{"model": "waveform VAE", "train_examples": 39062, "bottleneck": "kl", "encoder_kernel_size": 7, "encoder_wave_channels": 128, "decoder_weight_standardization": true, "decoder_blocks_per_level": 3, "decoder_upsampling": "nearest_conv", "residual_init": "zero_last", "muon_scale": "spectral", "momentum": 0.95, "nesterov": false, "orthogonalizer": "newton_schulz_5", "adamw_lr_other_params": 0.0029, "warmup_steps": 820}
Rows from block 6 of the encoder of a small waveform VAE, named by matrix and row number. Rows with one number belong to one channel. Each number is 500 + 40 x the weight over its row's rms, rounded and kept within 0 to 999. All counts start at 0. Numbers have three digits each.
After each channel's rows are labels from the 100 clips, of 14976, where the channel reaches its highest value: "top examples" is what is common among them; "lies over" is the class under the peak. Only what is clearly more common there than usual is listed. The data: babble in 24 made-up languages, each with its own sounds, syllables and stress or tones, from a formant synthesiser. In brackets: how many of the 100.
# convs0: first width-7 conv (encoder.blocks.6.convs.0.weight, 240x192x7, each kernel summed), inputs 0-191
# convs1: second width-7 conv (encoder.blocks.6.convs.1.weight, 240x240x7, transposed, each kernel summed), outputs 0-239

convs0.211:442455486548521490450470474521506512516479498575511488495534514468510535547462537585502487440444497541457525503483465460502478449511528506507491488534521482496469465429484456452457512547533493468369467480496512526519538466484543515483477531494509422518502451458482482462622426445516505445508529494536458497508499505468538479540540457471457489564472491503461488505494479533505517506537553498479508501486422547448495586558481533512479502655522571507473521564458549497500437528466460495445406490541448471498442465426457426473508500551444518568416502511523489533459484440534473421
convs1.211:515507569483561495433451504487558492490509524569474558509439468507518550490522576475451500500484532493515551511479465469479436552489502510439485504546528528518505450489449543502544463540480474543437506548554501498563496500452549389565500563437539501399490471487503568468479448371477494462522522466531437508498522521536414500522506448522498498436523444499541506503512507509384537469588455577464523481384501465497479483541487545453464526501446520532429507485519456439531456493474529537454534451505443501498465447534500433489515486480498459475491443543470542482517415527467539495437474446491525528501396533527539515489503486504473482514516492458484532459512437468564441537504503518436457489447521503543521492487486436516582
top examples: mains hum (77); clipping (25)
lies over: silence (73)

convs0.19:530484431489462480488568473506427490465473459700528492520455575468519446499429529521506511517458478539526501513500532519516488444527505546575492588507477445523527539496489459534491518472509524505535453470502563504518501455534507587518461457434489505518494507535487491508466418502519545586540501454447525475543483573448513537528459436565414520514491522439487508509498507514508491443488535543500521460492480531462488425497529526492542493520516510442570551480512507510567571543459453512499454498521449521440469454593469500505514523505494451441425483457490562511546518477522566481
convs1.19:591593434510517453551412513526498562443492498526514526495516573473480510518508449416495544569506445489473510477542515529567420514466524545546471450479516543475470463524543500462520487459491545522514503534477497451511478519604503403597521548449544515439470481513513501522573508544471473506505507521539536545471473564525501485470561439452480499473518485424518488511574503502489482465523476516534499438456564617478456477474446422506444573561542561501544375539511509550480534526421438551461500479491508457479481573523499473511508456528498547512503521455520495484508539520425506466496442480521528469437521513488488434547459500495508507501508423485537481509467485515460543473538515500491490586495505525589484524511528533487569
top examples: mains hum (74); clipping (25)
lies over: silence (70)

convs0.180:526546513508503456506425501506523463492489497705522461520486488534536465546502499506499508524540469465522481464542486595577513476500511532494512476516492461487444510515462489471481482484523532461522488479481536494456502514510513536547422569477492530550490508561593538541451563532491576522465543492488487474494493472507502420452556460493499537535425484530499539472497530527471507421522467484548531466531466485465492484543484567488450519651476487553547494550550505500498545530526493452432496525522410518530516469568471496584514521564528534548465525559546457557480543490518494467
convs1.180:469516501499516513597554504441581502502464556502462498463421433499465515489524498492460543515474505444499521584400490477464550548500468546517451488497524440567519508527517497452509492558472460505450510471505516464564507516465461505517471491434532454520489451552458541517514502518491534465467503506545419547536468603496456523443486495468593494470468465466486518533532536503448452427485494505494399411498525492450497590469471525460494553505535495514560469508467501504492495483441689434506522512514518464562488514511464469486465536540497523482507461521570527440467523529420488450516437533514514526539592478492503470518468526522423508560492513446481544485488501475511478488531482411492429518532457519490479511521491547490589
top examples: mains hum (73); clipping (36)
lies over: silence (66)

convs0.237:521497489539450445520497513490483542480590505568529530463503458477460516478475477510472524570544480442523591482491451510447468527536554417497514478503563506530486484455451519520567493488414433557529443523499512494554449501491530486491510487503505480415482527490520498528487503568403497491534494500462556496534469459580510422561440399458535484441478475431458483498467568499482443470492473522565485471490460461495457529495435471434443493531550485478583551471517504612427518430437451523529501528478506408536535545506447471505461465529483458455507501500525486456486479489539455501
convs1.237:513535559523414513440516506469498491540500539511505528509518533481480569575523464464536507515529507449409526478490558481446474460500504551604559510450546499533489535482556436518507464506455454585548487538494556494505521522481495539547535543464546475582443515553458500517493415543428560496449424454462482448512473490541485509546469496482487463533463513514401557543519574426521442548473531505416512525533458516529527466492511466486541524586448458519509450510490472439516550545507516525537525531485542471529493423496481535543564505534498549466488529524508500435538546505524393463540458433521497433495457509536568555504532541601470549469490504539485563518451499488436559519413467549498510518515492500534516455453508500512481
top examples: clipping (29)
lies over: /ɔ̃/ (26)

convs0.81:524483443536493526525415477539542546481515548559542505522496451435477522462504498537465457518499468495467521522495489508515533431529512483502434525502506476483473512500536503497528476504530451486576457491522486513472442443527460470476484402481495514510473497466535484458461457473486462494504482529477504533495398442506468462536454540498476505455461516475500545515463492538544488516517557478447421568534458507514570463490534477492482507231538490478466485427549505532461480457481471496521456506544496508456486504483536542523511486472495429549519518537420547428506485487489465590
convs1.81:512487531499469472497460543481554492465513547534498563483500460557532435480530504518493465532505497493422501513493563553508511388553487543497458421529524531516477544539508538528501497421557542408514517466571550501426479544450466479583616496581478453469435443436434453452466465538510550568489480489488521419488488490554446487536489516522567472467468493505469544508450538520523510493470583439472461556605532461535551486532481512504534537522444483497528485606510471488445468538526521490481475504518469470496481520468502533511526468514514546504587497546532505500527551522507500483529474494510470489494454547563517542464463481524527467520447443510540506459499487539493547498530578435569558473506540515498563508518420478496628
top examples: /ts/ (42); clipping (33)
lies over: /ts/ (34); /tʃ/ (28)

convs0.212:496466474501457468521608493525520495474488534391486604509538538524419454543504521508445492486512522452504498546532475473500462553501489485477547496488519553577476457446569519397460466481492530500525536473515545498466462548478475472515454447497507447508516409450545471567639610581541514487486496557505459548481520518542483554535495451473604549496508445475477507452494490472539518543493506530538487500490368489484534530502526533500439564481487445471486494516457477500489493485504525537466474479486491498478541512529471463444525540496503528627493502486510558514489503503505500527
convs1.212:482489519496449532517473489466509420583453540467460466495515523490439470561437464480541497514488452539480452494508522485491505538434487456516481568510429486557491480430525540475480580529484499542455548477504527532583492539612441514480519467508540524448491409500547444486452476414545497599608467453469469486519512457481538505492531464480479549514561469501496487482380496467513534545470418567462445535392562474503492495491530522534544502521531436555480555504420466480508474553531521538509527504599483500468505475513540562529481480498555468523486465492551498516471517450491545492555518508459584517503478552472504554495525545465488448441493500529503485500513544566433470511471390478518532543542484539486445500492531507499523
top examples: quiet level (89); muffled (low-pass) (37)
lies over: silence (71)

convs0.110:492513501500486497486617462513461475488514491394480554507475506492575465324551482507547484482439523499513539462540472489489485499493525465489477501489527475484468576443469531565619501510480471522557482577491485490493461492526505534508447541465503528468519392476522528514509476508517489514479516543488514476482504489443532475471446498498509465466543480482498476532504487511469488505474481447454517467509561574441488418500542462469479445462601517502495505475470492459488528418505457458434518480496491577533535470501470486524419610501505455479434489538602496541537495471546562451
convs1.110:569496524541508478552525497504483477431440503496443448418493539497541513481483516565533539535522441573513550566438481503449554465564502451494506496498437478537568483434536473449509485501445463468513430491534506467443515528461510576435500511514475463474445458568535532494544501462510483505480505561485441504526478493566517559533482473526547547549473622486499534603472492512494498469510493479492510476550510497499483508477503543432515501490461565530448601490460512593489459485514503589526583543532487499490503527501489497499532631505526514437565519535537492434438519451503473499541524487546487513455567484472520493515557536516362496569529459445508524483505495418470474478509541498484448471561497527515461517488516536443459
top examples: reverberation (67); muffled (low-pass) (66)
lies over: /æ/ (25)

convs0.33:492464483492507494565521534489486570498475461426534486463508453452461529480512438437481479528456475521482517506498495536509526407507480464490476551472535574552523540501556477490467520490506459503510552486544444540481476474465475482561468442539474518519503487523534461508522349495466545474495483537459499406532428479545497471487491503545465481448495492468521498525426507511446496497517537494489400580490446480491494459470495432453491480334539492521436494439492443492400456430493478496510497482553489504512515502464484514424505446406483494467533565555488515473534503508469504411
convs1.33:474486507580460545450457523446495477398554525474467545535468467460450450532470495495460508572454484463456508457538513509531509456560495621534468482503501561557394451520489515486562515417511497511514520563524473512454487512465448530472535533497494464523514574520490394464526490595473487502481492476452516548513519426488538461465472540544503576481455436473512513502576452524531491553486462503521511511475486519481561420504490570516462544489479511540548530480497485515460574470576477558479417464508446453426498497504532486530476527503471483524441538512482543509453587513529512460553467506471477525512564483572490457524535525522484470547490536438576454529524472457410501518475490575570550454507511471426512494540500453536516
top examples: muffled (low-pass) (78); rumble (73)
lies over: silence (72)

convs0.149:486476445451467551516517437537534477496526533590562517526463499406473476515540473489520547536495510571476490535527505482566539455533494472510464438550623521498530597413491518490511438485511503492488537445483553506534443539487491538498481512491484507463453468468520425430450499442519541606520491507528393467475509479532503489474448461533534541506550536535552530520509504509571490507455460510472457508515538496473540581488467520547464533367511473513457565451473545497499514484465486500502523499482509465471522508566555508494478462471520436444422499486450566513483486449445427513
convs1.149:513502428524466546532547516484481488434527543509480529545527522541563511495521472448473494544412434520492554505470490598502418458544578556506506461495561481464466484498463544489550439492518589495508453511524545496451442496494504469534581502493509455488505491539538470555515499545486512604491454556553517421440507461516512471490550607527546496471522496442473505478503511494521509512523539485556489496498480499544476530544478490474551504524452485548527585550549519533498557524594525467503447482490498458483514532491590527523579539508531489469568555510526482446493544528490458505537463588500454490488440538549585536488523510515475494588392480521462454546499464492499532429507466583575559466541507463541525521570515481453492
top examples: clipping (71)
lies over: /tʃ/ (41)

convs0.107:496480468481509517516498497482403506497529447437470477493562495501491478497465486475454535548566504524495513527485477499536486462491476545467511510451473568470486623571571460539503508537475515530501489517539446508467512484516506532497518495531531453515498529488479488513663566515541438577477528560477452511483563490520375565510438477527513467435492477484475482568463497476489505495462489541457451518439475508458506532510525495494473521601496521471486543500512482534521507549495462538497483525530472493487477465471540497554514565499526523652487540468574562576494474520499528377
convs1.107:512500517504494541544478428526491474513517539538493493507509502475512478491519522532543477505437460531481475502444415517559554544460498510475491534466477513535608488500486501513487490571513508428513473464528498466610439517545519537564528484517524414539532435475512461479524487363586460479523454505498594537537517471468507483510435428526463522464517500494478524518461513488552501511555422613508490522338576507506559491516526548523510515490575550451472578426564580542498514495477479492518561510475510519465499466505523477448457512461519508488507468474452471533537482494467494468481552495467556502480548560416469486498510560470427470489529538501527475514504488471455448557482404497584505503525520502543459497523526504459469
top examples: quiet level (92)
lies over: silence (100)

convs0.213:533474493522500511499430486529501486504501628463511481524566475505446488538512484534479510487486514487428491532449492485449455490456487481485481497508512546497481484539587547494460470505493462473458526498494561528518522521476471469478442432525528528485504471386523463530662621499531472531487451560506552468538531485537443513475468452471462479526454517476493514521438522507496548522546513510522430542486374445473525470457507497506508469541528510490488516487476465542465483436471446561478480513505498494503507492495471452463505407459507514667572517514585469498492468482482506489
convs1.213:511470521549522482453468468512466433495531526528468438557512518528537524549522462553510474541531467450524575496488425498472469491444543540533567503486486488474509498522516486497495568573496531478506548540579504560592519500499510411546552518498518513502557449478521451508474481391421471480523501470498518545527481454573462487469524477496459519492522487484477566433300501514534486599472447565451449522421477526481491522502530480530485480504473463510443576465543503501521473490521478470562525489520417500462486483527536504467455492546496487499474499473540476508575481517524549443463461505453536552538499483514523502502519561492514472466523488558488464489458544545399480538491400544597456542501440516479500451487546490472523
top examples: quiet level (71)
lies over: silence (95)

convs0.177:493555524530543526494438539473487563465458511484514447520538499530516482534514478456454490450572555498487486483529477491526504504543495479514552550524521558456449462500468532435478461519511442421506461472483465449474529491492510487531482491546462533495489527492506530486470437491451464423534480486464486502512511504456567468574573524480482487523495520446556471482464563487441481485539492472520507465546511509471500450522452566429566476484514560470513440493458446491447479421505417455485456524565548496486408479529461526617515360479510617573496541511607489476478488450476475473
convs1.177:512502576555539518526523549541494503529482545572528513467441527464505475451525489453456469487529534442563483462534442479503470489447469554484501554616536494555476523510477567531547552535463540454524557533503484446538563507394447476475475436484572542468545486457509549544547390449462512411481509474462521482522498492489495543460454490490599555547472444463489462423517552526446460508497422522461526544524463544503523490513457530524503462479556446522515369576462470515514455536491547497503569463521519527565521492493520483533497490499529509442435544522454480524468527488456513551495506492494515476564414461519457523541509499458496494494572552463413502505503490524529508420558462481506522450510526544523510467524568503493483
top examples: /ts/ (57)
lies over: /ts/ (47)

convs0.202:494478476485510501468403520501551495465485490472470495508513464504590513518493490529481498471466481537540516493562501501516451462534508432413512440483507420439508452509552508528490519501481484515584502567365499471479470447484548535515570445478504510486479524490554508526477537439529601452494523492526507502519453492521521446527493493500487532478524524472490505576480475492471450513449488491509502487489419502492592458488501482432584467450493495485473472494522498514515525463534511532500419522491532550519530513513541512527505523497469547730464474541445503429499460535524491578
convs1.202:537482486521495477477498491474505468481519409484520514540481492508517401507501518474500521421519492514496500544464454547478490494549522481465502471554498512472459493533459515539508469477504471530538488514511499514480495497457456521508314551513483446505490415495523481483500550412476598416511511500542422450505478492513517538499435568497522481501494500473432503510306526545535457504542561442468506486664475531467423522529489488453508469506468534546527542529530549510514424537486552493479505504526520558539466522530509531464524558502541507444495542488455514499507505540505506491553495521501479488558536440521478504467518488480523504501499495566508507492486500442404447420519522403462483543461488477501457540488420498491477
top examples: clipping (32)
lies over: /tʃ/ (33)

convs0.235:516486450516487501524557475466516495511454468370474591503483513485482469531475432473497533539470470475492563552539519540436479542471526462486483407463512485539541557488570514535487503519523548497472538451526470555525471451610517497505532491456517602458473466474482481481499517526545492538543570482514502501483448475540497476431470449533475523412549551453504473507480494473514515482460448533499453453441509541457449473531531478441489422366441496465530529468505486478514498452510510393475531498487494442471489474460496539487487534545489478451557465475560579481509534453542496590
convs1.235:561469532589521430466509449462531464513458468506455428472460490506538465489474496546516520497522473552423566571523563469567573507549478508516463488471509569503504549496542447481546532393528490546504562527435428479472444521480533497463485538512431532504491490544456555396506569469557489518450435538407528489399615488530491509479481463505554479468529554521440491542538533499450511479517461531463492525480566538493480561490499498535495519573498499504486552484467475480415443479513552496443477504446527452459540479575541494549504439542528520555509529471571480466488558535497481496565466532532517503533552508449510509512517528523503517503513523512475556477446480428473539451458453464476461469565510475530497475568515537456550
top examples: muffled (low-pass) (29)
lies over: /ɔ̃/ (28)

convs0.114:461551472538484497546473499516497554570528517548527441537503514517429469564484491474527546520483408528536507512461511525537482447468476546542483509496444516535519534533517481570529522541508551473551503429635502483500511548537491465457461507519497443483460612560463426491513469531498485535450521496539495509524445492500467498452473482460465471555464477577550507492502602433537496527523474490503438545514496452508524539489456483527465537506474470500469478500458448478495445523468501523481428454539499462484525523476460461477449443442474458385543524565432458545482443483538538374
convs1.114:569522424565551482533491485427477486470526570470471435529523420505538468590498517472520532536533548416505518519516445484533508549445519462552505488523571525481499506485500525443521558484527547486485497510474461485512510511484451551489455504535528546521504412460465511387555475516462484502524538537492506465535489605468503518486491521512568495512443420483531493524497458410477433409438380543544509460456521480511469467556517550494484448518524504459443414537494484561536525526513443466509538495512477463411469459508484492482461517508514484496522518514489508456450521492503493538489493472526445456567573520511507468550510423561486502553521574448472553535518518495525480415524456422471479556536424484511491506545515536491597
top examples: thin (high-pass) (30)
lies over: silence (89)

convs0.105:478449503525492454488552518458553457515455538524442493428498511508551445404496481482463500428536450425463431488515488487501425451463477505509520508464530448482531483455436453440542490531452499513421480462430549412492457495518497477524501398491485451519496433551509523550506555521518475570544460500480485531447486525503540472513585470548562529466462508563523534515559511442527505536529546517478525526466488410457555496508485558441471485453590440526541568467430468506515490503516543510459480533477477437495521521548488533484477476492553501553598528521534531514493472516553427454
convs1.105:505495382525464612462529514470505502416553490502479525573457451421483498490487559525527485458470490453531396519507535562514506499443516471561495453463508530475471481475484537509488444556527536528462504514464495504469483480511497482421532491510535409482546434463510446556481497496541499485568438460494422544525462516478514461457515448555500510502495607481508560534506555536507534534515494448457514464500397538418445534476586510526510542491505522541487461499495560520525563499563529503559402516547505479558499503544519491482390448497489473505488433508446551537503517522454553499507565512476472550467579500525470467494551507519492487493501597459519461508523514455533430556443489483508558505522504570476485451485487507524555
top examples: /ç/ (51); /s/ (34)
lies over: /ç/ (37); /s/ (28)

convs0.168:444525530495477511515360433519587474478543684491523478511560453582481488546513508502420482516475471511473476526504524471520523479476510485500518513525469533497509492535509513531519505489431438529536533520415508502479485452509518509443493513462463481531510461486511465503454567458520529443484511430481498459504478490481525538506515519465459550481489511511518526481496473500469516471452495525523496497487549477497581443503507522483540506465527441527478530490517484486510493469536422505500432523460482518501493512499530550627544475463520464702485486526519518465484524452484498610
convs1.168:574512478500485503498526526493537470421491438506528480506471522470534424527544521507521519459547482496503458523532430447463530561537538506458506451456499521438451549486490485504478422504491547469473519539499499489473538499468568433475406571519482476551463475486479490536493517394483527385486438535439441505499546471462464468516508493481567485423527519455501520486294498495517492485508569493447552504620517511543453499475476498481476485503532489507526560532566526523562489468480428419543475510535471512507487503528493509482460530476557508520502528514519549459460464486489469556443480502459509474487524494547458518550524463486537414492561452530384525485449471474464521453519516505523468495465451436465532518489519533480565
top examples: thin (high-pass) (30)
lies over: silence (93)